Weights of a small sound classifier.
Data: trained on single notes of 20 synthesised instruments, 78125 training examples, 51.6 epochs.
Rows from block 6, named by matrix and row number. Rows with one number belong to one channel. Each number is 500 + 40 x the weight over its row's rms, rounded and kept within 0 to 999. All counts start at 0. Numbers have three digits each. After the name is the row's rms in percent of the matrix's.
# convs1: first pointwise conv (model.blocks.6.convs.1.weight, 256x256x1x1), inputs 86-171
# convs3: second pointwise conv (model.blocks.6.convs.3.weight, 256x256x1x1, transposed), outputs 86-171
convs1.46 104:488482477505553527560464442483559496548533496510455556559463562495475483505551567507564516464497555479470490468467514463464507513516467548538519518479461506531547482519462513451569467526444486475574523442490540450501514529533489561596422476481470485489473520
convs1.47 098:535460501519475529534593457528529478453510423483569495451479479489479533511446437450516489516466527534571467467490535553455491454435564541517441472454461487544517479467496482478566515449494486486461592502515463570443485529524554508429457469519529498552445434
convs1.48 093:549462540439481467488531505508500584493501544509476443489503554533594496522494496529548482481491501529499481539553514455539433580533495572489471540538509536504491573440462514468488539495528479534497546530463420507494474457549560524413494474461559451491455463
convs1.49 097:505477472495555532507544486476578480444532481457461503528474563524383464558522498549474453443561484507394456544473452481511549581445450543540490500449499519539498528473486547525518501585491447476474510478549454517554524470396414547549458495498540532582428481
convs1.50 100:461546517596498469465448494492506530525521467510507495478491409472525516468489488551483538469487526430471469520516515455569566472482488441528509511490537483528519462478523473491499489500551391529514517443405519499527506495549597482518471523489470452546509488
convs1.51 101:502448548460499525526595577580409481528501476474476476480538547508480467560494520520446513516495510532463443370542487467493564497497452431507479499568485459459491513474481510494454517448438540519540513524481512517554553524468565574494478493508517484503468455
convs1.52 097:505517504483553494515467523502516489477370545436507499486509517495522471384513462463505454528403553561509464509482528514522468520484468452515509526612499499472498410480474464422497508495496455535515475464493529558474499476582479394492509472496522519448476478
convs1.53 105:472599577490519457560481529447477483542549501464464478470522468572504496572503483464510468569439456485488486511438457683435524438467494436421456520521505459458592468482494450498512477521513516474506534544531479522480472489507568476483508524460499515442471489
convs1.54 107:535494444507451553540527536517509448538543535460447555457531548495482437483510504459498438489446505532521542552521528519537535503479511441483461493512512563565506515452511500513575469507519563498503505444594487470434544491510535569529477462467551475510517511
convs1.55 100:507496475448564554502554517549427478480589487525467490587458552482481535555477471580415433492454478515481494480418440529531562527544468465533470489508477491498580514495466558510428520505567523429489549510502461486490505523516511519521508424480549542435433488
convs1.56 093:589454558574572514492517535467529522532467606564521489449496459541540513557502446536546523477437457491471511408469431491490497585469431544467445448515521515508495479512459445509458501496495563464545473528421507539423463517560492493551469446499509517540465463
convs1.57 100:501436505544466455529490535481488503552487517477501528532443531552550527513523494524502553478456484523527472555527538570462500557466515512486525536475496465541474461489449471501445500536477475529461493434444530463458508472535597522457529549491597480417549454
convs1.58 093:475480522487507566483456466496521446536463494459498513562497512547454494458512451494428541437458496553492542458488556455491491478491472486523469496457521529462536448521537423471518536424512554501486518466453493464427457502476543470440494433460470496420530443
convs1.59 102:535502414511531458527491473498480481487502517470503531507506422456491532459535517512556496485512502535456450516542482542493511494553498526490504601520488531460516456553496518514463423518500531547544549520503450517509468519493484534492450459526462510495438453
convs1.60 105:447528480530502495473538492570468451519566455532467516523492568509544530452470519475488532467561562555506504489456492500508469548495427501543454494472461447511463488532561469568516473595441440575523499484521522535469513506489451528433480480521462483508566470
convs1.61 101:491557553566527451529467460534482539449487514541518456483425502400535469469459538569498482453448440533451553465517530508494530549509507480508543591519464517429448520457519524432518563534523492516433457487571506498563604440439504571582449522492566512478478503
convs1.62 099:522498451517475461527539513528503520563519494547411508497539552552506492391519529513477535546608522506519493490485569430508495469510556522547549497535423486525458424520504542530520446489471598479473503453526509479560521427578426503587566501537461439457591481
convs1.63 103:535445579477545494523536524521477468573554499466491543511572510547487544500543543498493568494500491473540494516484456517543430494503459402548481526520548504479502459460493477535513550451560470415485433524555472487539549538459555464497427400503514598515532506
convs1.64 100:480508575472495549523452484486479507525485500533538500541469467453470521490533588560455501565480548480390494460517507437458495496461385469557560536500482498470574483517481463477516590536507593516513517530521512375521492524502526519454452473456491474477495390
convs1.65 102:501454467549558459490557533471509511558426497448502543509513529432467471568517498510520518498510459565564489454480542540451540521473501505502482469582440519479491462477468494487433431512459428520496491428491510491498498527435537468480516464536520483483482508
convs1.66 095:559464529454517476510510542470489450492523504515492461454458552530469576475509517518475546471505500507483477482497475502473436518486485495513481525474519434476444462470472549520480509527430510479504465520503536500488518507541542570547492504473411575471497472
convs1.67 097:498576517514447491437554466515454494573439484474470541468506518498460598468521459509399461489424513440503459555546497442483497496510507509493508497484529447525472550448530552510523499564491532538531476492516502497561487502483511517479497486520510454533444510
convs1.68 100:577401537499441464584460504516552459478576471484493529554514459486415530577521508520526448484509445414544450484424491499486572547508481432456513499517485489540503491547539489554534529581547521424516556530577542477513515515525606521510424521479524580496482451
convs1.69 101:447383523576443471521503507471467512428465488510502509515467559459510540580571521461450499505481564487440494480511445408529505545461484546400469435470493534486446488550446520606526462522534549484553558511423491456571496543455508445522487448453552563513498443
convs1.70 099:467560480485536500489518532532438514520502517420498565502518476441485422473477537520516540488415485419509502446565471574503447525527464524499532529422546472509448521485517486548550462525559432507452467468583513440536532503508509555433529480514495546420486469
convs1.71 096:507504493520495547382449494480516532468485539546492520509475515497470541475459465387513497389468445543545453482504527436493443415527451548494501533524473508488523540473581496497431582452527489527550495470534492502496509560522488528509581527486525503466499530
convs1.72 101:464510490483551565423470493578498459491487416558509477566541451506509485543462458543481478496479464539519505535486501497507459505527495518495498506467519434445578598505558473487458535558459560463473388510474528561476533522517522452526540442489509481510480452
convs1.73 103:599441500531517492536477489513536468493477447540477501494520466483547524495487490444399539436518467589454556457499543492471488515490464464479454528542508477534455448602525567559487553511504530495498473534542501587577524493477545499533453485491517524499526441
convs1.74 101:535484494501545529552489536478466525525542536515545480512489563493499540479476508487508491522512483559514473587426529491478512428504487626495483477482475474444466457506515505554507481466439476506460543500452489540468524537559536562441452546499519496582503454
convs1.75 102:526519496566548544480394446514492580453511412518482515465506498466448533504521570487540506472559436439499502563492571452480526485484550543535439477507447453478562484533453443489486498538494533426554459528450470493526483463534494534466496542473468511521477543
convs1.76 094:454521464578496486454397489462465480480493506473516548468477496431523537513525510512522551420523524493493545544519494496525513501521466509531427556500524490483567400499495491559496509433402533484544485499488446577476537523473542476505472531420497578473449504
convs1.77 097:471406513429527467570534483536508478511553469478477501482472453504437463456561497451451556478484560542522497481503476449450551537474515516466480469536503540548631485561574506449533512462553528514489551495521528523472577487489463569478488504452425482504561430
convs1.78 102:504503544504519489504487502482498450517564492570470499442438562516596484477568544530490529448519453550462488477448505500497453526501510512496406508499439557566575530620492544518479484491445513502531527513483508493509483498480477510524539436495541487433583472
convs1.79 098:490536496430540573514479543460511535537507453487545449499485476494508408460514449497551521475515582556468447517526542463503479511525562488481469441546487564511499507461531466472506563489511543462540508458399491551502443485455472565563440487434518522557476474
convs1.80 107:446444500444501474482496488529490463553464573490494472479506493478510484475512577554459460477478537426497529520494496445506540488514508601510514554456504499488529482511476536512508477565498563591484538550522521591462485488465439536527476418460554544539443488
convs1.81 102:492476472462503501502517457578392554459494423522456505479588473465499492434460481437454462530503462458461542477460489490527430501476498448518450445523520476540532485510560503507493524461499545504474603462525484522543447546487581464487493513455569483431560465
convs1.82 095:487609498498532522496540476554503510579466560525541551495423523388482503530484441515475493498529497458433469495512501470468421511541537484534470434524417426509485542455492495556540555474527489506510453491508480459543483535440535525529509482536463532559480577
convs1.83 102:475441518526505440500597530476477516563471484438448513423452493446543560459499485497405511427478474464446465569476480476507486522439526458447506535430450477536534533515488524502523518514480467504512476515488457480510542525531450504531510492504508467438525556
convs1.84 090:485444450528500524478460444479478509527476450584512416471537524542425539532536543515500553534553467498524460486560515465460511568508421391545501449493466500508559518530469530461488521501566495487515500508461403515480475564535511452471481500477447497483474461
convs1.85 095:535465475512482487506559510476503532548503413535481539476548530513508495505404542499589462493418558451462466538452533457539443504503496552452515501581428494566463578479466492495514537503485539439536510507483540478535467588496458610468561481535517495510545498
convs1.86 110:442449501512435557523510565431578488526451526449465468461447469540524503580461516486481478498512554474546462498571465482514470474535462506480519520470500425512477534492494615493524536478448434524535432560529448530494545422544484533490501427517496529501508496
convs1.87 097:537558445484539504433528465490498519500446573420471466427580462516558533513512472498593489500507562525490518525531534537528482440564488419482494496476516486475510578435496527482502554491507468587465438473463527535540476456473556397500439550522506530516540510
convs1.88 098:546570509451506500497616496473501496430441557543486535517537461477515435557474584442488475520619511542512434513496541460532446491474564560460491445503446479575486481552534527494451437477494518595493479519543463486463536448485502502513514491471435499424504462
convs1.89 103:485500495418496540494498502528537482509544564493517578523460506523493437502520505500519458498553469470539521474446500410488491497534508541500465387448499516472596454527475493482511507515517479454477457538458491511515537511455427472516564556553479474439441506
convs1.90 107:563516554454441561484518515479498528547529540494525525494449507490503540511461508424507497573468527445520482473539536455584516452575460513513487491502482566490401513444527558497532509474490501506506470386506495482524386522471458503442540536513544472509528525
convs1.91 100:442373440510559433544470474498528482466465524521449560477508461518562525481437487521465415494521527477400581468505477539432461492576450534530502531477548490534479472496513465503516462479541523545574632537480538513494534463488473531510482504493486460421524502
convs1.92 102:495490472473486443457448481600511473478430504548489546553425446524519484507503459485565475472547458507487542541508508470516516582560500540518556559473449462542624461593531518566477513528490477472484483471510592516435527496513530566516508511503552568496589480
convs1.93 096:495550518502516449495544525523454488371474516508521565500513472510447490444526463525429544571518500518444471493425410472532549568514500550438488468483555505534477494535491458518503536527549435458482518539507492534591509482493519437485446502548456465467588516
convs1.94 098:468537478508553510481493568451538458549460554551518532462490518495490600511407457526421532491529514526462521519537400493451555498543514481427522458490513462557482520529498484525457478505484490460458500448413558520493485505464506519525503502568589572494575500
convs1.95 096:525495518468514488498496482499544526522568498512533476457570450522446422463552510487442439516446449565591439507528476514499479485441588502526456508456504505536460538506525437446548502486437478468512545511476504545473503470543515484529450471573481495526407522
convs1.96 103:463466453476537458482464509471527449454495531462568519433480473469540506433532523489485521499430538494420474525578565453509589529542502541523530516543510524499472497475565472452527529466519498482534434478557559482517471483492442511538483458542483490436495448
convs1.97 096:515477462488544469514467461516546504513477537486471491463451510527526535509486530514524561493529569466405430574496499544475486549514541539564449533505481540486539539576550583499589513448556435536555520504493475533473507507489561516472532511541439542522490518
convs1.98 104:392469486553490592461483562557488431502450495501544494485515431557437474501529442497552559510489507459559490459503465496517474445544549523496540491466485500522487558547498519476459509448543549432546564462436459549510472490488475631523511566510500502520528507
convs1.99 100:495566536514521497458417464535496536443499488509458473585527539491506523537512482437498516538458475527501446500460461464469535502483529497498475524466479450577438501541498438498478531570451470561550489473485458584518482548511470430449546554503448532439504512
convs1.100 102:455482523479567487464489488501449496570531497440429521468583442485468513481555453484539478513455540525485523491470549447506443525524472486465451507464500482460509506496507491451480505547460480466543521552524447555512466507555507445522513511474508533527460451
convs1.101 099:435505520468489564418462533495440499523589497450523594484490500504427543513564436497557401445466463448553614505497497560465466525552467494525470482465557492469516504543549545513518414505449421505459521481527449489453498436474525488518478474447512462461491526
convs1.102 102:507557527517432426457482446509498504479473474445449495490495540529488452516560525457451504475460477507576426514511489497471514462488417438513446486524463477471570487541510533523546478519508492518544538498536433502449492550469556490547461548425471414627539478
convs1.103 097:520549478482497469455483430546548502512435527510455521527494464532447557475536533503553458459466453540502497497506494506538469450471538526510466484405519508550501534533537455579534480533508472474554484484506508561547494481557577496497508511478548465458499433
convs1.104 108:483551490520569455495458554433459484529513584543506597545515513476496526424536537513523476508466479548523541488502496430499519551523499455571492523499496510462447396477431546593438519514548516444478528493526463496491527508417541478530464536473516548516514472
convs1.105 101:495481512455478498558516472459566528466530541450488554553499488514541477559477497498528497569425493533527538466501500552508507554485478464444570427474485522500567442504563465439493459494513474446421545446494529507466468473487605508472449560443575436427463537
convs1.106 101:508474458497548526488506463520555517490500522455453526441473478431513459564480521525515443609473568463431496457410562522549528460483537519567447521496458510507548466522458513527586478493468494498507490512514478444467481549525542492556574531518557432469449448
convs1.107 098:505500478505508481455559493505538547504481582495576542468473527515482485514530460536457405487431528501476495378551505551526508461520488475540497462488465518550468588478443575412554482512537501562497484520461516529589485530479523508463473503463482485475550543
convs1.108 094:485522536503500482420492534427554539487463567453578491468432493557494455562508460556485481576505537467427451507557537551478425476568524517455498461454450525499533482481430455500511514498526523542510448510588494507520557470486528531468495462525439480536553421
convs1.109 104:459544471456524472463499575530476527503449515523507499519518539504460525530464482609529477511481455495446467490501499459474500508489523647536537535420467479506490546439403506513516527467532486409572511415516549474493459454559479497552461477506505501489516505
convs1.110 108:477507557558556534458534443531457444487552498527501497536497555457565469528537546531422592534456453507519501517511482479478534473478550538482478530496510428412446456486497522499448517465515538482555580421484535562440480494509468489495484443467466518483430505
convs1.111 101:488485544493443519551512482553532521449461535503553530438524480510518431553536486554535495428555525537581503458448584460428462438508495484557481457470457487531474546482476463487417474513520512525480553486446481501539479492563520481501554494437479522447491486
convs1.112 098:446533486522464480562482570551457461443456471509549571436511519508536532479571476526490454497422473404474507454488507577444559454474525500495507566496563484529487480480544503560547531484524510531481539458550431474477495478567554553496511470486451493438494533
convs1.113 096:517449459543503462516564523501541481563543549549470435525513553483507534432521503548538502473498531504488533501516505505515502531537446484473478489525480478497506462559478515509510485476495432525555479530452564478485507523461528464527534523504498488455558439
convs1.114 096:512502485482488430579415498480482578445458423477459570510504485465487524455540553488436501487491440485477494504512521515481474503519471547562537482505470488521546476596478495510536531503437413497494543520480563471520527559447426532454487462440466494446529511
convs1.115 093:510551449453486403523522455474440513537495485511498569526571563455556463481495452422482384441527496490482566492516453509527493496536482546492551450477508497593400500432506478507548452478486477547529521550476514434448564495457561485508498512551528499494444518
convs1.116 098:509538499587499426562578493503491464523438413462523501532436486465484484507414475524521577453469546453461594538472436482474445471553487575503561577521468492518466556445480573447549558471471429468520539434455566446402516540543435451486494487523504476543607460
convs1.117 093:518491526503448523533530469485459435482467582532499478469484485491418476566485515507542452513480496511482515461535475507437452487579496489495508519524492532476523569452492479575428528473509498457494511557457520544531522444472518514439513429469439456517456551
convs1.118 098:523520546506481551479465500502479491546515537463454493439494504479457509528522598449590483596463434475481547516500433500508494471433486512560555495472536512453521479583486485504548521493512484494501492507496482513498461546430542546571507544485546462517523496
convs1.119 105:513521573545481539536476536533582465448482527562520481436506534577483459562466495492514518512540506543453573528569482543481466494474555497486526533433519513548516518602450454501478494503538495509466487499516519500430493485547439526536517526509531481491472465
convs1.120 097:586446519503478460496414513507471504526537530481479471455531544502527571426561484484494521556480537510554576563505535519522464490537456461544508490501448476545514522476553456509519479494500541489536484485442520540449445479482496547535443525533483517473525450
convs3.46 102:478508515461476480512521454538501477518522540499541565612502503453444534534481457372531458507485586452556476500488482444499476480454539522471530489559526480522534531556488532489531506511460449432515505447480467447526507456518501474487443528490521429496517543
convs3.47 098:524478494589540566574472533526535402515563461478509551428504504466507439456461414496414562494508551463496486533490492496546484506551515506533521548422502565486464554583458444477531491530509543534520537562449536514529548541537431505521529440486486459519550521
convs3.48 100:490504511513523481468477557470519528518453458504525502565510514504499468549468521580509527449445442567499484455503564500522571449497441433530391481474468471496413500546505497492468463450517483484528490509538546433564497569469481517473507479460518553487541564
convs3.49 100:507483546402482535537530464507482500450503466491488478548482541571546472496516416550540532504518461500522498497556486527517468565498588464628415497546550571564423467455521562540487533477424432556514495513482520423512497513384435555487444574395482479535474531
convs3.50 106:500509501499505470532503501530473490502515505496541513474469477534522446537500498508443475441503592522540493620501524524478517530525496525499467508462442491389516486541557485504515464532516501468482440475526572524534439578453523516438543560521461546550472588
convs3.51 098:415517495539472503455533524538523556479442545484389563489493474506473499553509583535524531453496518522448626486471579507519592584484561495479517570485488460509494450449557498518485489566502540555513453537522555528511507540518467532519501506515534503546484473
convs3.52 102:508528539446527500480488480517499541506562561523518505494543536530538525462456445497485542526576467430531478524459559443526437559591451412543550546573487451556535525506564583494567548570505425452459510475503528487467434445436524504505529472530490502457463564
convs3.53 115:487514459480465466434525573587572483474421475507486476480498454453451540472483511483453519476490549529448503539544428455481541500495520454495519484453515537461536567505503411576443457560522509488491495514508509570507567495500461446467526524490518601471462498
convs3.54 094:473500493538443514530449432440502503473519462463500487549454560518512499565475537442530525579533524606394516490538525488553480514521531501520538582485437504567472460509503544526494571481579478510479449530480584468462469517495530480485476489456509527448479443
convs3.55 097:422590475456388521527511525475585463511449546502502494478485500500531523519500479516471444504539529467494563474511559458557543501512487495431490521495486481485486495543468511443497457552448481521446455537469505559546515528481506504457470546529506484485562477
convs3.56 098:507584537430502458484549451494458513497554510527493478474507563453524542435402558459504480439505486503512505449497489501540590436521509439455413442506508469543578501508479481502484502538532545540490477488551531501530539541419529471441498462544536479519548444
convs3.57 101:450478525580549511496507530540502499414468470480494509530485537489429546514467490463504481446502493437567414565530476531479513515501462516454470409482504527536567504522532488526492520548457414549470508532541475486526539531516513469523465504505475508525525455
convs3.58 102:601448440515503528544474480529511514516476464498477487505543478477559535485422462499511571474536499505561425484532493489508478466399498424505537516473534483500502596438507566469534552508504448518464524505484458480509461596541480518444518540492535520451549508
convs3.59 101:440497524465517493433539560544438502483469481487497478476485541505540484466457558480505558485543565516562479476504484546464466543533538446484440540513451469489602492504530457535492472433535576510485517430512556532543467544479535533464512590540516450461543466
convs3.60 100:456493510520477489479540510441493498543486489493523453474509489555541479514497500425517491449548488500562518542447527474484506560472507532442489559550531512550552447433492502450490615489543428517428595538500481508441455552425469518482497464524525446548492516
convs3.61 093:465523500550483474508560519468563553485498470467452518478491500528354457512443500549522538543523559546526577497520503565602494518413486508493475568447452507450457494593433460473423464514464491501473514483517516390508562472480442475529478490565527431510514498
convs3.62 102:530544545457455512532528471502564595486415540505485475496486492488513516515487494574494489575513530479527495470475477443494519493492517514463513456446471516484503467528541517483540474571519541444560526468593473530514484498465467536451487456462481460468497468
convs3.63 090:455520531490487472490437548521476467532518502462545508400517545548547488523492460462441521503526542559508541462520478518487538432525537523464567515556506435428523473506525465478531422519472545535549520547581547504503510422493521506509503528463540523481546454
convs3.64 095:511493469538454557406513412445456543485523581496490489489481478545497447472525498598591496567548537522464537533554450537459436493478448482537514499455542460537490482484499440500526487504456435564516474497500602524509539456449484466522507509547452574502506540
convs3.65 103:494569505507545523447543554408532527510530496473497461502410412469464444481464530532563500576479527476468472512457505491528510511450491494476546457514519484453509488548419499489504444565539468470483537486517566508477474440517526493544534423491513451434529434
convs3.66 102:459386507548515532573530502514527532525512548476487512479509489538582475474520518410493549523510564464521456529527574463483479501482439496543473525472542513488504532501486503546573408547539489478532446480567570444462472526480501484522480442477468508582543513
convs3.67 103:505469485478508498409506536557495499444465492496492506502455528415435581538504503521464480559492502468470500506467472509494538480450484485456455440459544506561510571510470448569390489474501569513486469494590475476505521501568495525458532559418581495504577466
convs3.68 091:472516549471475406495544576509485542517574471464558499449466477512440495465440441583525535563503541462498489530505487494505519476559523487546524536469509489509485522541569471491495536516474464431552504527489428512427434446487479526457470441523461435502555514
convs3.69 102:484447544497488529437478518440424537500471519480476495531496489571546533476559606582512520475519469497537467551486478424575530581512404490531469458459577458506534521484410537489540526474449556519542556486512492516492534497540423509534497550504455530509526522
convs3.70 109:512459481450533522543484524569567435484497546482497551516460526513515472526417519417507480548604506521515492449471538460507518502463502480482525487411437484494507496535455521521475482554468565458509530411545513518523539474519522528480504507514542505537539593
convs3.71 099:549479548530436526415500497504515532481506547429475437492533490466505448502460462448451497507492479480521531499540441557549515499499517467500522427511430569432493497478524431468476497492516484474545558541485475510544536451459509469542471444515439515581558464
convs3.72 097:514539522535471539495550530444483590481478478453530486546426520437522476536479507516519481505489535501485458492512479508505411486462466443527508465443436564462490418497488560531469494498531518507437513463489510501512573536478615483554501458514496557479495468
convs3.73 110:553459497497521413480540478531549542480429512445545487409541472489554535487502522540540472505543429509521459482543486483462543475462513520499546467542566481554522468498482540514424476605508562529466439524452483505565522464476487503492536473512508520426599607
convs3.74 107:473454492505446541485459453480545471472446493469537450527499560536471528449517482492565487475508495417502426426467480509536447511457438499496532563514482517557474499509480526473581507485502464488455500437469434502459562501441521525486519479513529488540472464
convs3.75 106:442445513515512520517462616528506568403467437446525515468515428548513544556514516495530505544440515524523467431451542545544537539495535490528485545454501538487498536473516530443523529536570534476532577466556492522530565506468487506535511503520504518508532508
convs3.76 097:611434486513529475475514533484505548513490411535532454499570535563486481541454528421533514599432537587537481559495492482528477496528580493496535481513537517490490548526481534481508447438502497482531491434514503498549503561570500447477490511441562555483474420
convs3.77 100:548491505579546539546450480458460461500483476477491504511523522556529524481487473448482475540547521467458460522458508489469551410564512554475539532526502546471524527447558516463483484445466451526497543510514485520525528529488535472519481491532564397486556578
convs3.78 105:532549485499503458558475454507516536506473571471448429505485483505527424500566597493481425500530542467494467527507518509428496457461503462469523492466528461443485484525471602505517474452507540525504400569457471510540494572527453565580527547543443424485585579
convs3.79 100:410529445478576553575471454505522477529464504456562488521462552438503462467484507558543502570520416529504476590443521532563539552537450551526498513548514556550546457502520519524433510541413476562491539554475567520472423461457417533495487506528458461539468525
convs3.80 097:535459540506566460563555536424356486545472458502534528558563498478533487425514522456523471492479460432540473442581460513482530527494523514476538438494495492555557503451506510480596481483557481496492443497508520514520526452438480437435492487529474501491422520
convs3.81 097:479490594493482566462511485554524537515486525418511486617554506507462453424519391460539459489463556505422508440486530521416469565409547526468464514482492508428643572521537451445475467444477468511408501535497484504476489525546449478471469576506488547482585506
convs3.82 094:514512531503549476568476514500491438462467476514463479450563499478483447487528570536520475584495496551479516494513562499515502440446490556561549547517523503565509502478456498554521561466467467552459443391438521496515490473491509510519374439479546480527525459
convs3.83 101:542505433487499576494504504548499514555585400482534502504460489527490555579568457518509516559472423515569512498501518538424458454508494462545483520550455478507548451505480425560517465543520476537510463546503467482529546490547527496531510470498557562479523490
convs3.84 095:499496536450568554517504517461484502493464402472588515556490443555547464540452515459485514549522514521529466528572491463541569513467484541493499474543519521419548536442528474479509455462473529509460501503484474427515527516504475537536492441438529480534511545
convs3.85 095:559463589542554525509542475488481495571460512459482468522519453510470544512592492478482436501430480537545445430485532522576566483507488465536499523448474492492482478507495476477510549469471500509458489551434593484485492536484449516552456498447461472463497419
convs3.86 096:463481616543440428488502536484545497443475445462489520468532539525517498516522546472544527568569485473512497488558442443530502506561491463456510481462492507451502518557521445526516493515530497619558451579533557413498460501509474474528461496440442417505487495
convs3.87 100:610476503564495539447535489540499467538495496546525455584472508426549464543497509537512508475499529492495512485477457498511533521505511505490483438465469471462440545461569474419459529467486473555557517456511512477492520560522534518560535505531597494505512534
convs3.88 090:518528498573493497544481519517551432507490455493501489556489510486526528458512486519479446491558506498461453447513538556532590525514540546514471538551534571521463487411469544545500556507529532444538553438422502587417504566506458437537440487491536556393519565
convs3.89 093:549486432499546508462504464490549481477553494485476467518496496411455483569507495502543442414467529495476567494558434465495487431513485541512446456473475555491499467580549482487493504519506528466533496438510501515490564569451531446460545528457470507537527523
convs3.90 099:548491570494501465495491511477540426535495477455486502481555452473521507527509439545494478523445451459489553426505496500453559579486536499553517557536455489507509426457502431564515561490460511483499517520480511560455420484505528468422560450528538477430492552
convs3.91 098:515509497514501535456517433524544490472544510478443513450481523496491442470520506523438447484484528620417524440452528584556572489502469499447429453488482503519488461477521537514509461405537543532521509472543491502522487485547464521455545502504474467460440534
convs3.92 099:460517480531565504515506547531506507525502479440518498512574577543544516488439506505555603477504510550444515494488515473484429506509533532494454500548491499515503562500486488521504502504493509520454571453525481567453517533558517412588515515456464469509465498
convs3.93 095:538446467500423516524429545518572567531535484515506454501507536481521479520513543555568506490532573530480597474379478486507469482463457491461484447534436427475630481475419491456433469454495490455517481550481484468504486439540498443542447503497559471441484475
convs3.94 105:444469466526558504563561480445543533543473603526600547475525506560528562501470581480614478511484447565420426479462458546456480459561429498494529487512514466557433528455569543549513511474487482547474476468551467507477456420533446533488473473529472500540494438
convs3.95 102:442488498545499569550466518546494398555556539587497482554528494430512439442574454485433471517516501503474466483481542565497512509520580535493537567420438497559515495555478545460499434495490435513583525482492545554544470473497563498497540537446620561560532534
convs3.96 113:527506556515587463512440540447472475571527442500534523462457463518530569511470512496489471508536478551457512465518520475480490570440492492487517533488510443490493514453476505588475539569422477538470509482426538509459471475471452478573518495523474496502527530
convs3.97 105:494498522521481509477513533451498480441433528522503541476448452519462493500472510539531473532475391531481517526477419493443530539603453470442586529464490467535446473517521495490489460461488498509463493450446501440557510540485468531477564525565508460436523513
convs3.98 099:531538566480512550540594500502486550490475535514463435508428532448484568438419493513414465530564470634484505492528513567460542520501425460463458518452515488440525531463504517463477460500520526569514489527613494474492557459513510524481559495496509488441607547
convs3.99 106:470505532468485494485517470526526507483464533579490480529540519535551431487507483495466501546489515503528499463449533490418580508551523528479506495513486554428401462415409564536531481475435442551480577493482561437473508441481478443479540546494524496407592541
convs3.100 095:501473460446477497516525535460519557503547435557495498489500520562510548482465549523551458523469444569528515494508481510421455466507435495482485447541526487432536412505488471475515472473485530522529490551487451453425514532520445487564375523484583468484504475
convs3.101 098:473515490515517553498492458499519486513579477521470544458539517458483468447511496431485515540457428584502477444520512493514498460512519483503542455539520499529494510533536527476498518517438411574454501384527448511473495556492461560445569426487483463466533531
convs3.102 091:508536512515493528437516467531530519487447506448565479509465523478511475406513502457546532476426513483470562515476526517602480552524471530520492448483502512456451539545484574464501504439527531569500477512498405498575496536548487481500471559452476390526581550
convs3.103 101:513488499522544447455484524457601615532552507508482521497486498476496510566421503494472471470507544529487504446554452523483484558511436436509500524488505493579562525479553556523506453507520515575474497445545434517514487515512517523508492521474596592514488448
convs3.104 107:531496519447477510525514447500434572535566534482393441495537514530509466456573559446464515509503419522574517485497500487495509526453497510547505468507462522506523453501508444572489473472448478610523557466527497525555485547435543456568428522494547485505457488
convs3.105 104:532414589541485564461513515518494517494457487489478532495459503522517458498502450521514490564486538533453501494496483492488482532517543570505483419432509517496540623427536604550543449468479456529526469492517491486436555506441493545490469504492523523521553515
convs3.106 103:466497514450490496503492483488514503445561453485503511491467520528460526621556482490565471525446521468504482443536502548476497532502491474464460475554516513442544501455526581472488556500515472456539482400488499521451463522522464571488466534511524508486490490
convs3.107 108:523491462518477492622528499470445497488504451543444483431547531487497524526428565475449464471464584463506463569434391528463570533510506516473434458505449481502513437506495486482457542523494520470516429506456520533523451564559536470508503588511533491435493594
convs3.108 098:518478469530603577531597475453543564537527559451545610439461510523487468483479509500503556578456498487490483474445441460479455537505466480439539570510466451519492495498583513502528441502454533542519561472518533476490448516504482544540460507468534481548536461
convs3.109 102:526470539430499484530491490432473475510582464495522516525494531491495543477532563514541489512485532462501476396527507464502477567460505424530553501469495479511390490494427500417466529460439503529422551459524577464453537473497441455575506468488518490509562459
convs3.110 105:436467552523515535469510488439425481467506579433394477549481528495487455448472406561419517485505435481450426491506475524524528535510580561457496461474546510466561517477452420437437492537509547531511536589458464489504427485524493544557484477514455476555497444
convs3.111 103:468480491503601507489407461542466552543527485519488499480563475515508496541517427457542477513526525457499499495486511516475438514484511496548501519559496514523490469485473539484561459495482415482557538468470536593565552524406487399521483475523572490459505513
convs3.112 101:449513432453472580516440506508438542383492539487516519419528497558486572494483499501459451543504432458433501495446493456478540455551441496548435483514444538571431438558585551499503506530425496507498542480467567482517535487476586501526490504543540490537478493
convs3.113 101:488542504527590512502509459477536489503454458505533504545477484547502502472514534521465449450541546517495562449534496482513539496486532441549456460523483539552544474422485497522558459536537456483498479532500508487529459549450572450495455463471464482568483489
convs3.114 101:495456522526529505452468576520497476447492540542457546469524505533527477507487523531488510504489556533532453493508519507516485542605502501544490445463512412582532513542558540599450507451454534520483500528528461524512532504546477503517465471532511479472526405
convs3.115 101:511508470518504428472469466493470490492549483432521517467515542450481455475511469519441527548488531469464534504528480512555513476459548568449459459543509463454527460479522498476404512507545573480512532506567442472579486594504482563515458457502549456483550533
convs3.116 096:503504484439514477488506503476493496453498536455593542482485561527475491524522474577467517537549503514509423505511510497525529484541528520547485442436505551479523582592501463425403542559525485463537422564462519566509576506547466509536472463417450509501507456
convs3.117 097:450426460493499468496478563487463551524410533628545454471530539495468437506525545521527521493483517519462470545518503550500499518476541436466493500497471500513573566514485541547475488588494454552525541485523510563531475487562479557464514467447496481465489496
convs3.118 109:496544524499477503546453540414497513526535501494505592468519502515486530491530501502516457509489489511414493473494511471539482446476489474510539511504495543457462529524458455551546526544447516494416566517551503484631501439503529532424521451444481445536553542
convs3.119 099:534522461546489482512504517514428483473491519407474420509548565502509498553443555565490485528498437515467429465546523573492518508526433547499509534523491567485535501534484490471476489480519586553484438457593496511476512465569555527551536479458462565514526521
convs3.120 094:567478485533507387531517477579477602542521464486624514449575528547432458499569533436498475492514571500505470469413447450507478493509509437534525460442500492460490538573511509514506472504518446521543535486479409511543503505480502470478453470471524504535500553